Weights of a small segmentation model.
Training: soap at rate 0.005, 10100 steps, batches of 128, held-out accuracy 94%.
Rows from block 7 of a small segmentation model, named by matrix and row number. Rows with one number belong to one neuron. Each number is 128 + 24 x the weight over its row's rms, rounded and kept within 0 to 255. All counts start at 0. Numbers have three digits each. After the name is the row's rms in percent of the matrix's.
After each neuron's rows are labels from the 100 images, of 14976, where the neuron reaches its largest size: "colour at peak" is the nearest of a few named colours to the mean colour under the peak. Only what is clearly more common there than usual is listed. The data: small charts drawn from random numbers. In brackets: how many of the 100.
# gate: MLP gate (model.blocks.7.mlp.gate.weight, 384x96), inputs 0-47
# fc1: MLP up (model.blocks.7.mlp.fc1.weight, 384x96), inputs 0-47
# fc2: MLP down (model.blocks.7.mlp.fc2.weight, 96x384, transposed), outputs 0-47

gate.2 111:149122158102141140111103124121115112086161122105111123103153130122153160125171098144166132128145135084136140151111129111131075117119155142149074
fc1.2 091:134103095117179099131143129091153150164160109131121145116116140150081138096071160132139144152117146181129085125138092147140112110102111152109149
fc2.2 102:062094144133126135099113088090133111153142188109119132111121106134146123161128148158138101122123121075114169146118153171117151113126141098103122
colour at peak: brown (27)

gate.109 094:095121160122083133126131131116161155138148120150127144107089072098156125155106129089102146107144186148156124103130131130116109099114119130120128
fc1.109 093:117132111140148145140144145137072135087064153104164116117105165133105171144138136139164096111133103099157075158099152133136137121144136159132130
fc2.109 096:122139166137129157124126122073148072148114156150098139106166145060115125119096118128110143153127153114132138160170133085121158120095157138132135
colour at peak: black (44)

gate.251 099:156136164154099134081068119136118138100107159170103084128132120103120119154095140134152114126083126117156135164123151179156107114108144134149110
fc1.251 113:142149158099101139111072151105127134106095146176098126130135082128123092092142110157192126135162149133136109150120135092135141143134131136117119
fc2.251 103:124102109184141154158152144105090150147156127121145134131136141147102179145115092141107156128098092142155130101118121164078081131130092090148059
colour at peak: pink (36); grey (29)

gate.253 101:124140130148129111095128131119159084101116100175142154154121098144135141126107123111106087101132095167131088138175148107136114095111151143143164
fc1.253 105:158129137090129175172146182115106116134137106120127120138145118111120144118122094146139141159099172107154091130143131117135136134122085120183086
fc2.253 102:119140096126138079149111175129142133126126156117146139094168158180115147106125169108134144124181092147114131143098130133126093099150134115159079
colour at peak: white (69)

gate.37 102:140105122122099131113136128135134129121177137120127146106119123093141152145118106094117137147110207084105122147114094145142089127180108165167139
fc1.37 108:162127139095114118111116128180169153164103134132171130133138177104133124108165128105126145137130130070120086137098119125138102137126109125136121
fc2.37 097:121180130141129169111167113113115116080159147128125125118127046137083126156114145138131134172078129142135188114082167166115163151143142101148124
colour at peak: pink (36)

gate.254 094:130160102050097139152152138122135105142138155115141162148124106114116117121141098141115168122110160135143172108136151151124117166128116112151139
fc1.254 103:113125146143121154134118127127162111129116093138132097164149133103173165155095099123130137144113165153129115133147117156117126110112185147110125
fc2.254 090:143091118075121136143112140110105129166135142119160147114140145166126135078118138130105138118153134139116195142190185133143134141108115155147083
colour at peak: brown (27)

gate.164 113:148131117111110161132132132123092087103177076110160152102125139097122152106126161109119125084168128115120127161105138123160143119086091135120156
fc1.164 091:135135138105114125126124146148139165118162132120103177107093097063096150115108127126112177121146111131080117130125136138136124159131093158147113
fc2.164 098:115108163163121156127131140096062132167092132108185155155110119162164101128126129153141076102112131118117119157112114107123129123158122104126127
colour at peak: brown (37)

gate.113 092:149162107134080095125107074135134085130114123157111112148144109088101134156143095081128139110120146107134115146125127172145105138123140103137140
fc1.113 094:148152153152126165147162124110108116133127134149122099166098153133118153119119199154080151092110094125107124120111135107098143117088144157138108
fc2.113 106:166172151117138132086121129171122124132129129144116160136159082117117132121165123125126121161108154084096076112133083102090124140156153136153135
colour at peak: grey (49)

gate.244 107:120144149144169117118113120148130100131108110113148096144110113105144122149148157140111112112084139164144155053149135131154138149141116139138109
fc1.244 112:149142128140139129140133147150148148124123110117162112148158146087174154107109123107131139179124104154130129141106155106120100160150103140151125
fc2.244 101:115118130131114170149105091108122101117142175156145151131142145129107143130152101185091110128136147146112131178161153160134124096187130132120153
colour at peak: pink (34)

gate.383 127:105096170156116108072119127192112141090119157136121117157152133137138119102137116090095143139164130115106067134124105135117134113166108143101154
fc1.383 097:146105112095193139130163103098143171125114142125124155112112097119144082176156152138118104158160139147138126122126149140168125128141140137126123
fc2.383 100:101144136117090106152112122179120150103086138126152149149119114106102144077142124113139134132154093106103101136110120130078124148106146128128099
colour at peak: grey (29)

gate.219 097:154158115133087136087168130136153112101073108134145172147117135149129127149146094150085122120128169117156149083165103097147127147174141122105115
fc1.219 094:163075119070145124140061133105152095142117121151166108125155116093150114107155138121163119158116150131091108132107137121158144146134106124148086
fc2.219 097:150153118175088152140165146133168094139100085096105163092114103159081179125142125126096174130094132124126108120129100111123144119126142109168126
colour at peak: brown (40)

gate.275 102:176144137137114113117114128076131098165111130144146100154111103130139111170176138094112106157113138112161152104125110086173154124125149116100143
fc1.275 102:128121102094067121145107075104152119137108124086130127141132123156137119173163104128124081155114124160080076135113122115127161108125153153152128
fc2.275 110:108134122112108113104148111144139145108157181111127108157161126115115144110129161095164138101162116095123131179129112109152103120110102120117145
colour at peak: pink (33); brown (30)

gate.7 095:149142074140114141158069115107112158130157105117175105087140106096133129134106165124137174116134083090124120122080137135114098111114161117113137
fc1.7 089:108132178135140101120129134137139162143147123115081146151160173152141087128134110103133117154113152108151101171083123118139151080167062151165119
fc2.7 100:181163133112136117127133100100151146115137161089131159082139104098104161148112104132093114105115114149132126073101087125100119154160153105170157
colour at peak: brown (37); pink (31)

gate.153 104:116127095089118105123116120156139158121134161110133160095119198116081116136168110128099078127119133139135074130112113114133108145102146145158090
fc1.153 101:095088121102087137154104106176095087084121100095161133156153124157141163136153107170139139100171092138157105159134133135167144123113123111088131
fc2.153 099:143101105105184127157143094154123145166107137152091129137115119180114090099123112113165092121090148126129117127136109129139131101111132134101130
colour at peak: grey (42)

gate.126 099:135120119091121104153145128148163087135158120136145142121148125108151128084085129108140132098108133165118135147109173117124166126134131127092151
fc1.126 109:171111150118124141099100121104122144132139123119105144138098101144128094120139107100115137107133111082173148095146125141150125158142149143155092
fc2.126 106:089084104066099135093172121117136159076139157114140159147092130124147136096095098106138128133102136130169140147129130119115120144136104157124107
colour at peak: pink (41)

gate.119 103:108146134098109145099108111113136168113092113085146126124143099158158151143126091149131113099176133167143141144103129144135169084147100139115159
fc1.119 110:138118117094093150103133098106145160112086102124177151118110123131157112143156133154120115109174154153124148111118115119112130102095093107096155
fc2.119 107:092081150165123163103084138100155108127137120119106114075133137146139124142115102159151123131168145137156114126112076131146118128120135135092120
colour at peak: brown (59); grey (40)

gate.280 096:125140144094059161098093071124117147112141155162161106103128098126122130136183120141131108136123124154134091146131174077145116113156096130121141
fc1.280 093:107088128154109095101114088167118144205137116131130116130166109155084129116149132090116168120109156099121094105106117129127137113124150128125123
fc2.280 095:137134102158119131071102112135125149097109150130127167109125141102165113121093132168090113129089134116116090126096129186139090116155150124102119
colour at peak: pink (50)

gate.236 116:123140145108072130144112147167112102138132128149128167156114155123131136086128151083144139133105104107109126105127110152134098179148135080113131
fc1.236 131:146095125136191118111111157087157126175144131128109080084119139130138119123124115123135153109138106154162124154134136075120131103121148145120137
fc2.236 105:103155097120108151113103156153088135085097091136114163179156149123125112121132145095160160110125136114092103167141106157121143128122184124112103
colour at peak: grey (67)

gate.213 084:182084170166158145149118138138148150123094151143102141111131133070095100140143110119119118081165103148118148095116167162152118159118133123093131
fc1.213 099:154154143142133141106150102120121155185155122159115109150166147150132135141086167108125117136153134157093120116128156110130141107085156120122157
fc2.213 097:128141146146190132135137074139126111132081191111120115142176151129108120089100105145095143118105120128140105114099114133156123155137147146155135
colour at peak: grey (51)

gate.261 097:120119151126089103101100147123112130120138133145143124121135113135128118071154108150084142121131123119125131180112147132152152100119129085126048
fc1.261 082:079097131122136115108157121159105140115142094118114132171121104094150081136136148152117112140121141107161133123118155148190146154143151110141137
fc2.261 084:089134154120110146116103115105110150142132092167115152115113109145096085130113076158141132095154123109086122144139159130118135095123128149162111
colour at peak: grey (44)

gate.48 097:094129122121125106109108115130148104139106161127134161160136137119121124133135084119117178154117153119119140171153124108186158105136141109060121
fc1.48 095:070104091103176121110133174134105112119087117173104113117123133123157104130121110155085169137152130132134121124109148114116161155110094126122159
fc2.48 105:170092130141121095129127143142135151185096120121108097123087107112101154122087113161131108104087136123146170122102117135139058128139114136100114
colour at peak: pink (42)

gate.197 103:106128142114125155129108114160124112104129160119139153179102108089150115094105081075135119171150131111154099121166166142127121134120153088111136
fc1.197 097:160105166131147132123101176153191115113154124099125127166116135108148175131137180102136150128094141168129128150112136123138140136137142161097154
fc2.197 092:109168112119125139128157120153061100145113136148160108134122109118123102134134124181128120128088098139165141090108119169144129120131147085128145
colour at peak: grey (55)

gate.264 110:118081102126140138155159151137112094079143107121114131098131112110120136118101129145141129158124161144149084127140163090162102100166121134102121
fc1.264 103:171083113123147130128112112137166153130122108148100141119079138115128120111106113154116132148123112162143143097169147135107127098119125176081125
fc2.264 104:126104122143126131097128096114081160117148136169130123131115129134145104106125104136097111117095091148140138114106094153091154135144124094107124
colour at peak: pink (45); grey (33)

gate.15 112:110142087148198087111125102121140154157127126137134135087165124166147103120184102155150115145131108123118164133124175099111107098157139132114152
fc1.15 103:112126148142164101139103097141100170157088134145126173145120100108136107088148126115103156098122119097100129147109092106150164114136105135156136
fc2.15 105:117091131120143158113129128123108121106124158112129103136125186122151131126141073146192093127108138152116111146115146102144089117119106113093155
colour at peak: grey (67); brown (33)

gate.158 099:149167148102138134137094102114117122161198108106140140114116099124114119128122149120100082061166121120119097151098132161137131144109176137108120
fc1.158 085:151124111167104091099147168127152139140102140140181135137096156172135124150134120152099159143111127118103129120110108142128117119095107105130136
fc2.158 098:145165152140147166117119133106146140157170104129105102148154083114084131110110179130154100168176091140121135149176156139137148110139145131134098
colour at peak: grey (38)

gate.101 111:155134107139110158093121175138118135111133100065065130108131129150101076136117148159126118132099100155131101148140142136107188137133158119150121
fc1.101 095:152093155141140106161124133109179116140111163170160098120096095140165126129134096192133183129132111114132112080157101136106100137119151095140171
fc2.101 105:127161078144196116163120111101105135074159107146122123154147132140120111135069076128133134117101156117083119154144087114164152156130098119134139
colour at peak: pink (57); brown (29)

gate.41 094:178123134122078108099147147086129129103128126140180131152094112177088135122141137145107112151126125110104151133153114132098114099136110131171139
fc1.41 103:114180099104147103122093132177097118126132087157134088097148156128097132131138136115145195113141102169136125149134110131141102165130156132111116
fc2.41 104:161099159143064098126146146158164093104178118150155112102153064167116166091112133181105117141096120080111133100135133117129134125148142165126125
colour at peak: brown (31)

gate.177 098:139132092133081083119132125093141152134118108155099110092093131075080136127095117082076155139141150126136151106145110126152161144101132125148125
fc1.177 094:122132188129103138095081118177119107147114069135131125144139100134111164125164130145125151081107098145117137118151115107089148110128105149168096
fc2.177 103:167118110097097083145143120122112118108194133134126140071133133128138127186114129093144146106129129103116123137125122103140131116129138115162121
colour at peak: pink (54); brown (34)

gate.127 094:095148126097158172102138119141115120126120154113153159101119082117148123075156122163113121151147135139138130120066117131066147159134123130170124
fc1.127 093:114101097163184153092097133097161098155144171121105117142144143133147142116111100149154172108107137156183116104138185124114134105171154112127149
fc2.127 102:133130151143099117116122164078055120145088134112112114153105134114149084137111132147141107118111080130137093154118155124162079123175137132108128
colour at peak: grey (62)

gate.222 110:145144133139165156116137085119103092130120124100156162108119100142103121089094131122147079139079131131142124136087156066162113100164138139103153
fc1.222 096:113131167180136140132068112104090106118110078125121115131136128177147098156123164111131129093106127097140135124152162166147124145111151114115100
fc2.222 094:158121086115130108141152104170149126185135151182149115149117156148103148102137114127141164101147147104082093138137070113140098095135100143137113
colour at peak: brown (34)

gate.240 093:158136127082138134141150152170149141122134114152110106130133104087084136160084095142083122144108142176118144142117090106168108121115103133124129
fc1.240 107:097156138103116123133122087143146133141120162127152129151151175138153156106123174108119116127112137091101141122110149134112110106124087112132119
fc2.240 101:149133146143128118148116096143124111113138134102127147085111094115111090140118112124140139121134155148159099169124137089134100153110123121142114
colour at peak: pink (42)

gate.57 098:118131158113144115115146161167136114110117135144151131105106139144115135127109084173116136120119169142146122138116109168157149169150195109074123
fc1.57 107:165162127114117147130119159138165159122118138134133120113181123127130116122103099135100145099143152146126108110130142060111103128117094089160160
fc2.57 105:123116101160136147127111147108158139117121151113135127107137130124106126111153177165154095103130136124118132152137080192146132155133142156144139
colour at peak: pink (39)

gate.172 098:153151144168157164102107108131128113132098148148152119123107165115170150144084113149156152136133085090137143126150115156155138103144121122124129
fc1.172 092:132101127119131122124112163118147165140092100133161108155132160168111146119149123147153166111097155131139167105118149135124182097154106111079148
fc2.172 097:156156131141154109157184125141099159110121123105117165152155130117146155112132134097084140107166139102147082168158124152128112118142122084112103
colour at peak: pink (41); grey (30)

gate.136 095:130136121100079141135139130144174102129093130112114126147113096124127181125133101110132156117111158167161173140108127138106116122130117112077069
fc1.136 088:143114180158192102084125134112138123140131120150137117128123143112213129149193127106128111116113130111117124119126105115135097098152106097141130
fc2.136 093:126154124113078163109131110092156123120160092119095169142088085170090066148131115124114142168130149103124136106105136160141155130164123161109135
colour at peak: pink (38)

gate.145 102:137104124098117160079145116118072127141142182116145065134157147124166082151129141122178154149146150165122129090131135140114113107117110125129139
fc1.145 100:112086132147107131106140103117109112114158146146155124130151187120149124083143139097143157129129127123122107134156107166080080123124108094139123
fc2.145 097:133104153129157129133115122135154099178104101133127147123137113098117124169149113159095117146062126104121110147106141094133156160128161123127135
colour at peak: brown (33)

gate.189 089:111103117112131157122163096133126132068079147131116129181155110098135125196094119111132132145155179179153136147134098115135135148128145107161146
fc1.189 086:150108097082158153150092121136125134166129129159115109137082087105124143152116106131118124137129133183128149124158124085088124095152157134140111
fc2.189 096:102115097110150124109149092116127117119138121116124103111120175113097097122129102148171151155152147169127110048115124155115161108142086137116149
colour at peak: pink (46); grey (36)

gate.89 099:152115152129137118148121118129131120102149106177130106118121133126159116141137114098182130170068173122141122140096118130147094143159122117127125
fc1.89 095:134145118138142110117156116140095150137125083173146118121134144107098127150133164083179150181106150145144144064103157149157144127158151139124111
fc2.89 104:094118112117142130134117108151148136140088140120103130153121111137095153099131111133129097150097086123106125187100121201142133100132127098120117
colour at peak: brown (30)

gate.288 093:122137117126151099101121175148147129081123129184098129122132118106116134118113087094121146130137136105173120122115168133121127161150100115115152
fc1.288 090:140153161151143144123168157123115127128139114103183107139102107113134115100129169105170101105109138160118109111133115114130138119130134153126126
fc2.288 099:102161144118146112118131127115115106078168092133130124079093175113119114141130102170160102135107098083119130147135141170086152134120079117114123
colour at peak: pink (33)

gate.30 117:079138164124141146094132097088120091123141120074173092125132125115103101129098125151134149098127180107150124145101151098138150145113110124117085
fc1.30 105:136122123117117146175137087179118120141089143157131131148164176104145134159146155135118127138111157135098111109102143148094150108095151091163146
fc2.30 092:129141153136110102154165135105147122097135129146133140101173100096119119133123138129151154133154096162152132127105107125130107167079108169181141
colour at peak: pink (37)

gate.184 088:202097115140143123121137125134089094133133087140132125165117141142125100133119066084125116138179136064151110136141127115172101112121119139142109
fc1.184 105:120119149110133154099133112083147119141166152094158119131087120116105146145109194143108117133120127187146122074121090132110136143170132104144091
fc2.184 091:138115071152140131127091116163114162107135143130114119130076144105136087097168124117110141144163133083127157141088157113172122147158138121154117
colour at peak: brown (32)

gate.168 097:144201094134119106129126112111159096132119107113129107158077106117134155146113076139137134150127168104127140122081130101109147097129177109082109
fc1.168 090:141121103120071086140102092135149130088153097128114135173140115114189139125096142161155138129155164107140122134128088129121114129126144126133148
fc2.168 090:156128146153120135149108131120150125081107137157101111098138135176136103141092097135128098124203101090129160111132103083098105143090134111108135
colour at peak: pink (37)

gate.4 089:096152119098131154149123095083150148104103146130144090125113121141108117151105140149150104100135133139154145094114140140139137098148182132127143
fc1.4 081:163151135128144137131100139171111159157116141167143129128086168146092108132168087145136148144101173137138080127125113095142137111091123142141140
fc2.4 095:100125148093114157116134129117149168104140155111097100162121080095126115107091143103121075122175136135164153150087113199110116129113122133122153
colour at peak: pink (36); brown (26)

gate.223 093:127131123111133109141124107111111130143149126115077141132154192127165087127131138098103123135099148100135141091149113099098123110142132125105122
fc1.223 101:104138134108159076130115163109133136123103081167101128108116164134147130129116161149109179113076120115169132125103133111107116131149103120145108
fc2.223 100:132160131104127140149133124145098086125147129159130101171102103128144096110170150113121128094100129137148146148152150131148171090146097129139118
colour at peak: grey (38)

gate.243 101:113102102133095163124119153113115125135160107119108151148093101149094105101117115124140165128135123159133130192134128150115139151108141103169116
fc1.243 097:157111157109149135144152134116160115105112130133168134115118129160169127107141125122157117155142082105119157129126122145144136142105094132095084
fc2.243 098:126152135202094183137149151162098112120123124124159141118117130110120121128123124133112128139143117093129143148113096084144098076134114149104104
colour at peak: white (75)

gate.181 111:122171159154124128195086107152146151118094141084148111101110129104145103145160135137128106081127125098129147136118106155137123121127128166143110
fc1.181 112:118114125164140119166103073130133125118156130140127137140083106073129128132126113094103141176113182170169135090124136090102149123101133127140163
fc2.181 115:108126130123134106124099129188154144126133098155065188111142123104162162164114158089107090121137133152137116127103112088114141151130135156125119
colour at peak: black (37)

gate.108 094:142160112168161119137111184084131138119130122132120103087143184120159088096152112109142100139130160116144152165093113126106093129154148106123140
fc1.108 098:110053137139107124097117124137154105112139149129124092101165148153136143144153132135104157121120118121152145166145136180138081139119112082097098
fc2.108 090:140158147164129152103145125079082126119121125118100100162136083118108122124118126151142086142109148159064114110142154128108184131100132131084098
colour at peak: pink (32)

gate.192 088:116113076129124130111141143152156164129130104086147081118111127144096094109167170114187096156118122129125131124076105173133117108083108138127121
fc1.192 095:144162141179135129150122144138135117117133130102140071101148121112101099150117149121147101104124144140151134139133093179091117126069134152119080
fc2.192 089:128131146103153126121126150121108125133098119132129168137117161125117163154169122093087142133077127108113121142122151132130134139078127133169055
colour at peak: pink (41); brown (27)

gate.289 091:123130103093123144097152108124104112116124112144106127065095126185117120137140150119101141108151149108135165125108116136129117096100141130117147
fc1.289 106:123121127130146124093104123139118139139121138157143109084122148128145145136195150144148118131156141074143104143112131104102133106126135126140135
fc2.289 091:131130137165105147091153152121132131111120110112100132169111086107121110145136111106141129117153118172122135123121119098163120137118158099127114
colour at peak: pink (36)

gate.102 107:136134116100110140142121092112118099069124139119131113068120144127129134166114132145101144145151122148170172152146146095127117142107129104170110
fc1.102 100:142095096094106168155115118115103132113147113149164117078136128135110162158114108134083135103161123152142159122116140127102121118132116092128115
fc2.102 104:143130145148111072149121126137107108156103132129157144155114108126106100086118094127166088115091155145157111152112116139146153136131132136146075
colour at peak: pink (34)

gate.237 109:141115099140117142164107162119121135121180127111160097103119141078116166159095155106114151151176134122133189113140087091127154148123133096136132
fc1.237 101:128080116098140136160109117140140118145136137133128189140155138136150105137103133178085138113124159123123128152115106144088092100101120125122169
fc2.237 108:138135141145129087113142085163118130091121146158149162085114125149157158138128143112169133155109114129108092119134121132161151131130101102138144
colour at peak: pink (49)

gate.283 094:105119126122080124134099125119108147133166127147123134149111131122155168153139122127142158108157094173147155106091130092128160093128079086101116
fc1.283 094:138053141143128136130146122137149104178143144151136124144115151098151127081099120141112107091119111091137134120131148098095166129158109161154121
fc2.283 097:176082145171163150120156133154111154099146146132101164124110132085130146128123104121104133129108154113109110141175119138095115156152121135132122
colour at peak: brown (44); grey (32)

gate.174 097:107138123148149149144101140089153103111098152162130114146115113152136144144120123111109094107132133086085135137123137129114103080137136155201135
fc1.174 095:122125130147077160130106138086165133120081155137106115119138161122141149148131117161135119124112138133123146087129137128104119137136143172119114
fc2.174 093:152112131126147118135152150167120135105169103123111140105110125128148146088141158107131137147162133125154078138133108144150136148155073074134092
colour at peak: grey (41)

gate.79 098:150145142134165081127105084125096083144121117122100119148132127151157124140150139156170114139103107095098144117129147122164120119146153108129130
fc1.79 090:111140159121105140087131117127126106087136106109066119135166125132132123176144143164124108136131112107101100111138112170136083124156114152142147
fc2.79 100:089157112127159112064127112139189177117119126103165121119148129120122108137121101113108106156144123127115143120156138116139168118149117134078145
colour at peak: grey (34)

gate.121 112:123126091150102139138154109102179139093140123130103172129102163118064099134138120143107173116112144119112132161121089161135112163120124127129146
fc1.121 102:101117119108160141124156107161132149152109108156138131114142167113161094094138122115129135123137131127124089107144147135117149120139174122196127
fc2.121 104:131129156156132116107124144149117132119162162109126126107140069114139099152108185151155143146126138139083112180175098121120142119088153151125171
colour at peak: pink (37); brown (26)

gate.131 109:119126098160167110152116114144121097102114110135165099084142148137157129131118136120114130118127134156137147170196139150121123167077129092131124
fc1.131 121:106118125124122145116135137115107122155158145109144142125123091106141139119129105138087151108112110077110149127059095124188139129131120179122155
fc2.131 099:131174127126145123098143123111135112133113140146131135112152182126149170120115167142146116115162165150152120131079128185100099103143094118159161
colour at peak: grey (42)